From a checkpoint of a small image classifier.
Model: 2.25M parameters, 24-pixel images, arch resnet, norm batchnorm, activation celu, depths [4, 4], widths [80, 160].
Data: trained on small renderings of single solids in any pose, 62.0 epochs.
Rows from block 2 of a small image classifier, named by matrix and row number. Rows with one number belong to one channel. Each number is 50 + 15 x the weight over its row's rms, rounded and kept within 0 to 99. All counts start at 0.
After each channel's rows are labels from the 100 images, of 14848, where the channel reaches its highest value: "responds to" is what is common among them. Only what is clearly more common there than usual is listed. The data: small renderings of single solids in any pose.
# convs0: first 3x3 conv (model.blocks.2.convs.0.weight, 80x80x3x3, each kernel summed), inputs 0-79
# convs1: second 3x3 conv (model.blocks.2.convs.1.weight, 80x80x3x3, transposed, each kernel summed), outputs 0-79

convs0.7:39 23 34 46 35 48 17 68 36 55 45 56 72 54 47 62 58 45 51 64 70 49 36 40 26 68 35 44 34 45 37 69 42 60 53 42 41 72 70 44 56 80 49 35 31 67 49 23 32 48 37 40 56 61 93 49 60 54 46 28 45 44 37 52 50 49 47 33 65 40 51 57 39 67 72 53 44 42 22 09
convs1.7:48 51 73 41 48 64 46 32 66 84 53 49 25 53 33 68 29 50 43 44 50 53 87 40 30 59 52 40 58 58 58 55 45 53 18 73 50 59 29 37 45 64 55 34 45 80 74 62 35 58 60 43 49 26 40 38 55 56 83 38 33 52 43 27 52 59 49 51 53 36 22 15 55 77 58 62 48 44 46 65
responds to: dotted

convs0.61:23 74 51 40 11 37 57 52 40 66 24 62 62 52 46 49 47 34 65 55 44 34 42 62 53 58 57 68 40 61 30 69 48 00 69 24 33 47 55 61 56 37 51 38 55 45 57 23 73 38 45 56 36 46 57 65 37 58 60 48 56 49 48 41 66 54 36 52 30 26 49 58 37 52 50 13 72 28 44 47
convs1.61:35 28 56 74 73 62 26 38 18 30 42 30 60 84 49 71 49 69 45 35 56 47 67 50 59 63 50 52 78 51 90 59 61 64 37 57 64 19 61 49 62 58 29 49 53 35 48 64 27 59 57 60 36 27 61 52 37 29 53 50 47 57 45 35 66 47 65 44 37 52 39 68 65 70 64 32 40 63 48 41
responds to: striped

convs0.57:36 51 52 72 65 46 57 50 48 22 48 51 44 87 35 40 40 87 59 36 27 42 44 65 64 47 33 47 57 50 43 05 52 70 50 29 65 72 49 44 32 54 60 26 55 76 57 61 25 43 33 55 60 48 49 59 53 44 53 39 32 79 42 63 39 93 48 38 58 61 58 66 54 51 56 49 46 44 59 34
convs1.57:76 73 56 26 40 57 50 54 18 61 19 67 63 33 57 41 38 19 59 40 61 63 70 37 55 38 46 46 54 46 36 21 46 45 28 33 50 47 41 38 38 62 57 11 59 36 57 50 52 69 31 50 10 58 74 46 48 75 60 49 38 60 56 48 68 41 46 35 50 32 38 34 61 44 62 62 32 55 58 36
responds to: dotted; checkered

convs0.64:45 31 50 32 40 55 19 37 44 47 59 39 62 94 13 46 37 43 41 56 63 80 46 53 26 44 71 38 43 59 53 45 70 36 54 57 67 37 45 46 43 49 53 25 49 51 54 30 44 55 47 34 59 24 57 70 51 57 58 56 17 50 74 66 76 68 51 53 45 29 53 32 70 79 66 43 38 44 66 47
convs1.64:68 25 74 56 65 40 16 80 42 66 26 47 32 49 45 55 45 50 35 63 46 60 59 66 52 45 51 67 54 34 65 65 44 50 74 61 83 31 60 44 59 64 42 35 18 53 39 62 50 45 45 75 38 29 33 74 50 50 62 37 23 74 64 38 39 39 53 43 24 29 43 40 44 42 58 43 72 54 33 46
responds to: checkered

convs0.31:24 46 33 51 58 35 40 64 46 70 56 59 50 38 03 82 69 27 47 40 53 49 52 33 62 59 61 43 49 77 41 50 48 58 36 64 52 41 67 44 62 19 57 43 42 38 56 59 62 55 54 40 59 59 14 61 41 50 42 40 41 80 44 50 75 39 51 55 51 56 23 38 55 60 47 13 79 38 34 56
convs1.31:76 72 50 26 39 31 43 32 37 37 11 27 30 48 66 25 31 57 42 29 37 46 36 47 49 45 68 67 53 46 62 41 28 30 69 35 53 64 54 66 46 46 48 41 46 19 68 81 49 51 57 53 29 33 44 56 58 60 75 64 25 28 36 55 45 76 59 65 49 56 49 44 51 38 66 39 32 41 46 42
responds to: striped

convs0.48:49 24 43 59 38 82 51 25 60 51 20 47 33 22 42 35 30 50 58 57 60 56 34 53 69 51 52 39 47 51 25 54 52 53 53 63 55 31 52 46 43 44 57 52 78 70 54 56 91 28 85 19 54 50 62 50 40 42 60 51 35 39 19 33 46 38 25 54 39 54 38 57 63 82 59 56 44 42 52 62
convs1.48:54 42 74 59 43 23 32 39 51 39 63 65 26 37 66 47 65 57 62 50 54 35 12 57 34 64 47 49 55 54 56 57 43 32 75 46 99 60 50 28 58 65 33 56 62 48 48 61 57 53 49 48 60 64 43 63 54 63 38 29 69 50 51 70 59 56 41 54 65 63 41 30 48 29 55 60 45 47 50 00
responds to: black

convs0.71:59 69 47 85 59 36 64 42 25 60 60 51 41 66 32 46 42 62 93 50 53 69 62 38 30 36 54 55 48 47 35 52 41 73 67 61 90 60 63 55 41 62 49 36 58 64 65 72 67 41 24 48 38 60 59 53 66 30 41 49 67 48 71 26 27 40 36 50 56 42 79 37 51 44 42 41 32 35 42 36
convs1.71:46 55 17 47 28 39 23 43 24 23 48 20 72 50 62 29 47 53 67 38 48 72 46 39 37 55 32 44 72 53 16 30 58 62 41 50 49 66 30 67 39 46 36 42 77 35 31 51 29 38 60 63 61 46 44 44 44 22 61 42 52 33 79 39 27 63 47 58 36 44 37 52 73 55 52 34 43 55 40 46
responds to: red

convs0.19:57 38 41 73 23 59 55 54 69 62 30 46 34 38 29 44 20 37 49 56 46 60 48 44 43 55 53 39 48 51 34 32 43 32 63 39 37 51 71 31 42 52 48 25 57 34 28 50 23 48 69 49 39 49 61 50 25 56 63 50 71 65 46 64 78 20 40 50 49 49 57 27 20 53 45 50 66 00 43 43
convs1.19:44 31 30 50 52 41 39 48 66 39 49 61 96 86 72 56 40 40 53 44 63 57 46 46 68 50 55 52 42 61 71 44 45 13 20 29 68 49 30 63 38 73 60 55 29 42 73 58 33 50 64 35 32 43 59 22 21 44 43 40 54 40 59 55 64 42 65 47 63 33 48 48 61 64 37 36 36 38 63 55
responds to: metallic

convs0.42:65 75 45 38 36 39 68 55 66 43 41 60 58 37 64 53 62 64 52 61 51 32 19 19 60 45 18 31 09 35 52 37 39 56 63 64 47 36 67 38 48 53 59 20 37 49 71 73 32 47 39 60 48 46 87 40 52 35 40 52 48 46 59 47 75 45 77 69 42 45 45 67 49 49 24 68 45 50 38 54
convs1.42:28 74 45 54 61 36 40 60 47 28 54 37 69 40 39 62 51 36 51 38 60 53 44 38 28 15 25 34 51 26 68 25 48 61 56 44 20 30 59 33 61 31 80 43 42 44 30 49 49 72 40 79 69 41 51 20 38 48 59 34 45 51 32 61 29 39 50 36 62 50 46 48 58 49 16 66 62 45 50 38
responds to: light from: right

convs0.23:54 47 50 68 41 51 39 49 42 32 42 71 47 84 48 44 67 45 24 71 48 52 50 16 23 62 72 27 17 38 43 66 42 48 77 42 62 40 41 63 48 50 52 36 52 43 61 42 62 28 19 27 48 52 41 46 81 31 76 53 59 54 50 51 80 31 40 45 66 76 54 52 46 60 43 54 40 29 55 60
convs1.23:68 52 26 66 32 78 40 43 65 48 68 54 38 58 28 47 46 48 35 45 50 53 36 48 34 56 64 47 72 56 45 80 63 65 47 15 15 45 27 47 66 53 74 56 54 39 62 45 43 29 48 27 62 17 48 52 40 32 50 54 43 52 58 31 71 47 46 46 48 43 46 65 78 45 24 19 67 43 44 75
responds to: yellow

convs0.53:48 51 15 46 59 40 56 43 37 63 42 46 62 13 75 52 38 37 47 43 58 35 40 45 46 63 42 28 39 40 60 63 36 52 55 58 32 48 42 67 51 54 39 41 48 80 40 55 14 56 48 31 56 19 64 49 28 46 36 15 78 54 46 64 39 23 49 71 45 67 67 45 31 54 83 59 52 52 34 41
convs1.53:65 37 37 22 30 92 75 62 46 49 45 41 41 36 24 16 70 82 30 55 46 31 42 38 41 38 62 52 48 61 50 49 50 76 43 32 48 62 54 33 37 60 44 35 72 55 47 53 40 76 52 45 24 56 48 62 63 45 53 35 52 37 53 51 55 17 54 46 48 41 53 47 50 74 54 52 45 29 52 88
responds to: red

convs0.1:46 44 43 47 39 64 32 45 35 60 55 17 46 34 51 55 28 60 32 47 34 40 13 53 29 46 52 40 20 21 61 50 55 65 66 40 55 55 61 79 41 68 50 23 69 60 49 32 76 53 68 38 45 40 68 31 18 51 65 46 29 47 31 49 28 59 43 33 43 54 45 40 65 25 60 54 62 54 27 52
convs1.1:43 45 43 57 67 48 71 42 25 45 52 79 35 46 56 54 50 53 31 67 64 93 41 51 73 55 33 66 70 28 31 52 47 60 41 50 57 54 26 65 34 53 44 42 54 60 41 53 46 30 68 57 63 85 61 65 70 54 05 61 33 45 40 48 76 67 54 64 45 48 36 32 60 71 51 56 58 57 73 54
responds to: metallic; red

convs0.59:40 39 50 58 57 52 30 64 58 40 29 28 51 34 55 63 47 41 46 31 41 45 53 26 36 55 28 32 63 54 45 37 47 75 52 47 62 28 60 33 93 57 55 29 47 78 34 35 45 43 43 53 29 39 56 50 57 49 52 54 33 56 65 88 63 29 47 70 69 44 49 57 39 52 66 87 42 43 58 11
convs1.59:43 53 56 45 60 56 37 49 66 81 60 51 63 81 51 40 52 54 35 51 51 65 45 47 55 59 63 50 63 18 54 55 63 67 32 58 54 55 63 55 37 21 52 36 45 15 47 68 26 56 33 37 37 55 35 48 66 52 65 30 17 50 40 79 57 43 76 27 29 24 77 41 63 78 52 68 43 54 54 66
responds to: metallic; sphere

convs0.6:47 46 41 59 27 51 62 58 59 66 50 38 39 27 41 54 41 45 41 84 44 38 53 50 37 48 39 85 49 47 28 70 03 29 48 37 20 15 44 54 41 31 34 51 52 50 59 27 48 49 42 56 53 41 41 56 19 32 57 68 66 34 55 37 42 56 60 31 43 25 39 50 34 40 51 54 67 29 36 40
convs1.6:54 39 39 51 27 54 17 42 34 42 31 46 78 36 35 55 84 53 46 39 38 63 76 52 46 57 84 55 66 58 54 29 21 15 36 51 62 35 42 42 57 36 42 51 49 57 57 35 55 47 46 70 40 25 64 36 51 50 57 48 16 55 26 48 50 33 62 53 39 65 51 47 64 45 33 52 31 53 14 55
responds to: striped

convs0.21:39 44 47 41 68 62 36 60 65 35 46 30 34 46 52 59 53 43 33 37 25 29 63 58 24 50 75 59 45 54 49 40 47 40 38 59 58 61 62 52 45 51 54 71 17 60 19 54 67 39 65 57 67 64 56 19 51 57 35 52 61 69 35 22 60 40 81 32 72 22 39 46 59 72 69 50 72 53 46 22
convs1.21:55 39 48 75 10 36 78 56 45 48 39 42 20 17 46 48 63 59 78 68 53 33 73 47 12 58 58 44 41 75 48 47 57 49 45 43 33 57 56 64 41 79 47 53 22 58 43 36 55 66 67 50 59 31 24 20 43 52 74 64 55 72 47 46 43 54 44 59 52 69 65 57 45 37 52 42 47 59 52 45
responds to: dotted; red; checkered

convs0.33:55 49 40 53 52 35 14 55 60 57 37 42 36 26 62 59 38 39 31 33 47 37 45 61 78 43 41 42 36 70 52 39 38 45 18 34 43 68 63 49 65 59 42 08 33 86 72 42 55 36 45 40 71 52 58 35 70 46 60 55 32 35 55 43 34 40 57 57 57 36 34 42 79 51 54 73 79 58 37 55
convs1.33:47 35 65 54 59 38 28 53 48 34 54 73 42 50 48 47 80 18 42 53 70 27 66 37 32 43 71 56 66 73 51 42 54 41 45 80 38 62 64 54 40 61 87 52 72 48 44 41 42 54 05 40 51 45 56 47 58 59 69 73 47 29 38 71 73 59 47 59 50 65 49 71 67 53 48 65 62 39 26 55
responds to: dotted; blue

convs0.15:43 61 24 60 51 40 77 36 61 37 60 44 45 51 33 68 45 48 46 64 58 67 51 52 19 66 41 81 29 43 57 65 66 24 27 43 44 39 61 29 53 39 27 34 33 53 48 16 66 27 45 41 44 37 58 42 67 78 30 51 47 67 52 33 55 36 70 43 72 31 51 55 59 23 52 30 47 43 28 36
convs1.15:49 30 31 67 36 33 40 69 75 62 53 66 17 66 57 50 27 56 23 42 48 41 49 28 33 48 49 38 61 29 87 36 51 40 36 71 44 42 42 46 56 53 52 28 28 50 47 38 35 42 64 45 58 72 39 19 47 67 59 61 25 50 64 71 32 51 17 53 35 45 27 41 57 56 43 54 34 34 42 36
responds to: striped; dotted

convs0.39:10 32 49 45 31 61 38 36 54 55 41 42 56 24 46 67 57 47 50 68 47 37 54 41 17 40 34 33 22 69 67 19 61 56 45 61 34 69 53 55 28 44 19 58 40 57 64 40 42 59 83 57 37 25 40 52 77 64 47 50 42 58 70 58 31 44 50 48 63 58 61 31 58 37 42 48 32 31 39 70
convs1.39:87 47 57 32 43 44 73 37 29 26 72 45 39 43 42 21 36 49 37 58 45 38 50 25 39 40 68 37 44 35 48 41 46 83 62 61 55 69 65 71 37 29 44 62 53 72 56 50 71 56 52 92 43 60 54 61 68 35 45 63 77 48 62 28 69 73 50 57 51 43 60 47 75 61 54 39 46 51 59 35
responds to: red

convs0.46:44 59 41 27 64 38 76 44 54 55 59 55 46 30 50 46 56 45 71 64 44 57 25 27 51 45 25 64 44 60 52 45 71 27 48 64 46 26 51 59 79 58 45 66 37 46 62 51 62 52 41 40 32 95 63 59 54 75 32 42 31 53 25 59 24 24 36 58 58 90 29 53 40 65 47 38 59 53 61 45
convs1.46:50 46 48 47 64 61 64 56 61 61 60 64 50 35 71 68 59 56 34 44 21 36 44 56 34 59 59 35 49 10 51 46 41 44 53 67 38 41 49 18 49 41 60 47 34 72 33 30 38 37 61 64 66 57 53 57 30 30 70 85 54 67 51 57 45 53 93 46 23 49 31 53 39 71 67 59 40 31 31 31
responds to: blotchy; red

convs0.12:20 46 31 50 23 55 48 45 54 47 70 42 60 74 41 33 58 44 31 66 51 76 16 99 62 65 64 60 40 64 24 63 64 49 50 35 60 50 44 36 59 44 49 50 39 65 31 33 57 51 52 62 60 52 44 50 24 47 47 47 34 28 40 67 42 34 52 65 39 73 36 54 55 35 29 31 33 73 66 54
convs1.12:54 19 39 60 23 25 57 42 40 41 57 25 60 50 46 27 29 38 38 32 62 35 31 14 44 57 33 29 40 32 40 44 28 28 46 47 49 36 53 35 49 25 20 35 34 32 52 42 35 52 31 59 46 27 50 37 33 47 49 50 35 53 49 43 66 33 41 56 45 57 51 39 40 48 59 45 79 77 54 19
responds to: red

convs0.0:52 76 89 58 42 49 42 61 57 50 51 54 53 23 56 59 34 41 41 91 75 39 38 51 43 23 41 45 32 47 51 63 20 64 60 55 63 44 33 52 45 35 46 44 67 27 58 48 50 52 38 46 26 41 26 74 53 31 44 41 42 65 82 73 27 28 35 61 63 44 23 57 50 38 45 45 51 42 60 60
convs1.0:84 66 24 63 23 38 60 43 51 54 59 47 30 43 40 57 67 71 61 16 45 48 64 44 47 59 54 45 73 64 28 39 64 49 42 41 32 55 61 50 48 64 71 34 54 71 77 66 75 71 54 40 40 63 64 36 77 42 69 42 58 61 41 40 41 33 46 53 55 25 27 49 64 49 46 60 15 47 46 28
responds to: dotted

convs0.74:29 38 32 38 38 71 75 67 45 44 41 66 26 76 27 41 53 38 55 56 66 66 64 58 40 66 86 39 57 49 86 58 47 67 50 47 47 49 47 40 43 53 29 62 52 52 17 34 47 35 58 55 58 45 64 69 51 70 53 38 57 07 45 46 47 21 40 28 24 35 44 54 47 55 33 52 43 37 63 44
convs1.74:45 39 51 37 63 61 48 62 71 77 47 31 25 45 48 46 52 54 52 51 56 41 33 25 10 52 62 56 44 73 51 29 50 54 18 29 41 52 20 50 29 63 21 57 60 56 77 52 60 38 52 54 60 60 49 44 45 62 38 37 50 46 56 59 30 68 26 29 49 28 84 49 46 63 61 66 50 60 63 18
responds to: blotchy; red

convs0.54:39 67 56 37 36 50 55 56 56 58 28 52 70 54 65 60 22 39 35 62 44 72 51 18 73 51 40 43 09 53 64 25 55 34 68 51 58 31 36 44 57 63 45 38 74 82 57 76 25 18 65 38 43 46 55 40 33 34 34 48 61 50 42 47 31 40 44 53 67 70 45 31 30 58 49 43 65 63 48 39
convs1.54:48 60 41 49 27 64 23 34 39 44 68 57 24 31 73 57 40 63 42 55 47 60 49 59 47 32 75 60 54 65 46 36 51 47 24 37 47 26 47 31 42 27 55 57 49 41 68 42 38 41 37 32 53 30 39 63 74 64 59 47 29 53 41 71 41 65 76 37 46 61 28 62 60 18 67 61 57 77 36 14
responds to: metallic

convs0.75:36 66 46 33 25 65 54 45 33 30 54 43 60 61 33 46 39 86 36 54 34 24 32 29 61 61 49 33 39 45 72 61 36 30 64 56 59 63 53 77 46 39 50 52 45 33 23 36 29 64 59 51 55 45 48 43 68 85 59 71 30 53 51 53 89 23 52 47 29 43 49 53 26 45 67 37 39 43 48 40
convs1.75:59 46 50 53 45 51 16 57 35 75 45 63 41 62 36 56 87 71 26 32 43 50 51 53 60 60 60 53 45 69 52 30 48 53 47 70 60 36 64 79 55 63 32 39 48 32 47 44 56 46 37 57 37 44 43 45 80 86 67 59 41 57 55 62 46 49 46 17 45 95 60 44 36 43 75 70 48 35 34 42
responds to: bumpy ball

convs0.40:37 48 82 40 77 65 50 65 54 56 21 24 53 55 44 47 49 58 29 40 36 60 31 61 51 44 47 44 27 42 77 46 41 37 44 25 27 58 59 22 48 45 55 37 41 34 55 26 48 33 44 36 46 82 51 47 40 48 57 32 33 26 39 63 47 21 49 14 42 44 46 60 53 30 49 31 41 37 72 72
convs1.40:20 29 38 52 54 13 40 43 43 14 53 60 43 47 39 44 50 80 21 51 41 61 45 49 34 28 15 64 40 38 48 30 45 62 49 34 61 33 32 48 29 76 34 42 40 36 33 41 34 22 43 42 46 25 33 38 32 45 44 38 49 36 29 59 43 54 22 54 50 38 44 34 37 42 53 46 49 50 50 33
responds to: yellow

convs0.4:49 43 50 43 48 58 50 31 61 49 21 42 34 48 35 52 29 65 39 67 35 71 41 52 53 35 53 71 30 43 42 37 62 18 55 47 24 57 54 27 48 40 23 18 59 56 48 30 32 55 43 38 44 59 60 52 41 49 57 53 99 43 45 66 46 38 70 43 65 41 42 66 86 44 45 58 48 56 59 44
convs1.4:46 66 43 52 24 60 56 48 70 41 69 42 54 37 40 60 40 26 56 47 62 35 55 23 44 67 59 20 49 53 46 59 53 39 53 19 52 34 57 68 41 45 61 99 47 63 55 30 41 52 47 36 40 24 67 67 28 61 46 44 42 38 49 39 67 54 51 52 68 44 34 63 72 26 72 47 36 52 62 72
responds to: red

convs0.10:59 75 78 50 42 39 54 48 52 59 51 61 49 49 50 41 55 33 77 36 50 47 64 51 46 20 24 62 42 46 42 80 54 36 73 67 52 50 68 55 47 41 71 33 63 46 44 38 10 39 37 62 59 66 59 39 60 48 53 48 50 42 23 33 57 43 67 59 29 67 39 80 28 55 54 37 49 55 16 14
convs1.10:66 54 50 65 43 41 30 46 68 62 37 51 59 37 58 58 43 41 28 56 38 48 48 70 43 06 50 34 56 54 51 41 52 52 56 40 34 71 73 71 41 48 46 38 32 44 81 66 52 49 68 45 45 49 37 40 34 00 43 10 37 59 57 48 30 61 36 35 38 14 47 63 44 64 39 40 58 53 68 54
responds to: orange

convs0.14:32 43 40 49 37 55 26 35 28 73 38 40 48 46 39 54 51 44 39 25 35 52 61 72 21 37 60 43 39 64 28 56 61 29 61 39 43 51 42 47 42 42 60 60 30 35 99 62 61 69 31 44 56 43 21 50 52 35 60 72 69 36 34 64 70 54 29 48 29 40 40 41 67 80 45 45 63 36 57 43
convs1.14:67 45 56 78 38 56 54 72 16 43 44 53 63 51 48 78 62 41 53 35 50 49 59 41 63 53 36 43 72 51 84 28 49 61 62 45 49 37 51 48 81 65 75 48 45 34 38 82 66 32 66 47 43 66 43 23 47 41 34 53 66 44 14 50 60 29 41 43 29 40 35 68 55 36 50 42 74 57 61 73
responds to: striped; red

convs0.49:32 50 43 57 36 40 72 41 45 69 39 23 84 43 72 25 27 58 44 62 36 42 44 23 64 30 27 36 30 58 70 34 63 64 40 53 37 52 35 59 61 35 39 55 52 69 60 48 64 33 71 41 62 66 58 41 48 78 36 61 55 46 32 50 38 32 34 25 69 42 49 56 86 57 51 33 39 57 49 31
convs1.49:54 41 53 72 58 46 24 53 66 35 34 33 51 36 65 48 61 30 58 56 38 49 52 51 45 21 28 62 33 58 32 60 49 34 59 45 62 46 32 31 50 39 35 46 40 67 28 46 58 32 19 44 47 26 41 49 58 33 54 20 48 90 55 48 55 83 47 37 48 80 55 78 67 60 53 73 55 23 43 42
responds to: metallic

convs0.70:83 29 48 72 58 52 49 55 57 32 65 48 48 74 76 41 36 42 30 37 69 49 32 55 35 56 48 49 50 36 61 39 41 68 39 39 79 36 46 45 54 62 52 67 55 84 37 27 59 48 41 34 56 52 58 51 44 33 41 41 46 50 52 56 06 48 57 47 73 68 74 56 42 02 53 55 25 60 43 49
convs1.70:76 45 38 48 29 56 50 40 53 40 40 35 66 35 46 40 15 42 35 22 51 51 41 38 50 58 55 63 75 40 62 29 43 50 47 60 11 40 56 53 58 55 48 39 40 17 11 72 30 58 40 44 35 40 49 72 74 53 60 48 26 46 53 56 56 54 66 69 40 64 31 47 57 29 72 74 36 43 68 57
responds to: striped

convs0.56:63 57 59 54 24 41 64 30 51 31 59 46 34 56 53 34 63 56 23 61 50 50 19 42 43 14 53 55 58 89 60 43 53 58 56 54 52 52 39 56 51 48 47 36 71 58 72 22 79 51 65 42 28 38 41 73 55 54 36 55 12 48 62 76 65 65 53 55 26 53 74 52 41 65 46 38 30 39 31 54
convs1.56:04 63 65 32 59 65 44 35 49 60 44 48 54 45 45 52 72 48 70 53 53 54 65 37 72 42 64 36 57 31 60 64 39 42 55 42 66 53 69 53 73 24 50 50 24 13 35 64 43 57 43 41 36 63 60 21 49 62 56 45 41 20 64 53 53 51 37 37 66 10 68 54 55 57 66 72 45 43 64 65
responds to: checkered; blotchy

convs0.26:55 66 41 66 56 57 30 61 31 74 54 36 58 51 43 31 27 61 68 59 54 32 27 63 60 66 69 40 33 30 43 48 37 34 56 56 63 46 51 36 55 50 52 39 26 49 44 46 09 53 22 37 85 30 57 42 56 36 55 56 40 42 69 51 18 45 64 67 67 45 35 58 49 51 31 17 55 61 27 30
convs1.26:23 62 80 67 51 61 45 47 66 45 38 35 70 52 60 55 35 33 37 32 51 46 81 17 35 70 61 65 54 39 68 72 57 33 68 45 60 52 43 54 32 16 73 35 44 75 52 68 56 60 39 53 33 47 61 45 53 57 63 54 67 61 19 43 28 58 49 40 56 43 31 15 45 48 67 54 40 43 66 41
responds to: dotted

convs0.44:65 68 35 41 46 55 27 75 39 50 71 63 49 23 46 59 44 58 49 45 37 78 37 44 80 54 32 37 50 41 77 42 35 63 52 51 74 52 59 53 51 16 48 46 41 53 76 43 62 45 43 31 26 65 18 50 43 39 27 31 42 28 55 70 31 26 47 53 45 34 32 39 52 62 43 24 53 36 67 31
convs1.44:41 25 73 60 14 42 50 66 71 49 41 58 50 47 56 39 51 40 61 34 59 32 75 67 53 54 53 50 35 52 07 65 47 41 64 32 38 73 55 64 72 47 43 51 55 46 50 88 57 54 57 21 46 51 49 55 65 54 54 71 40 45 50 18 43 59 40 35 59 42 88 48 82 52 34 60 44 58 63 40
responds to: checkered; striped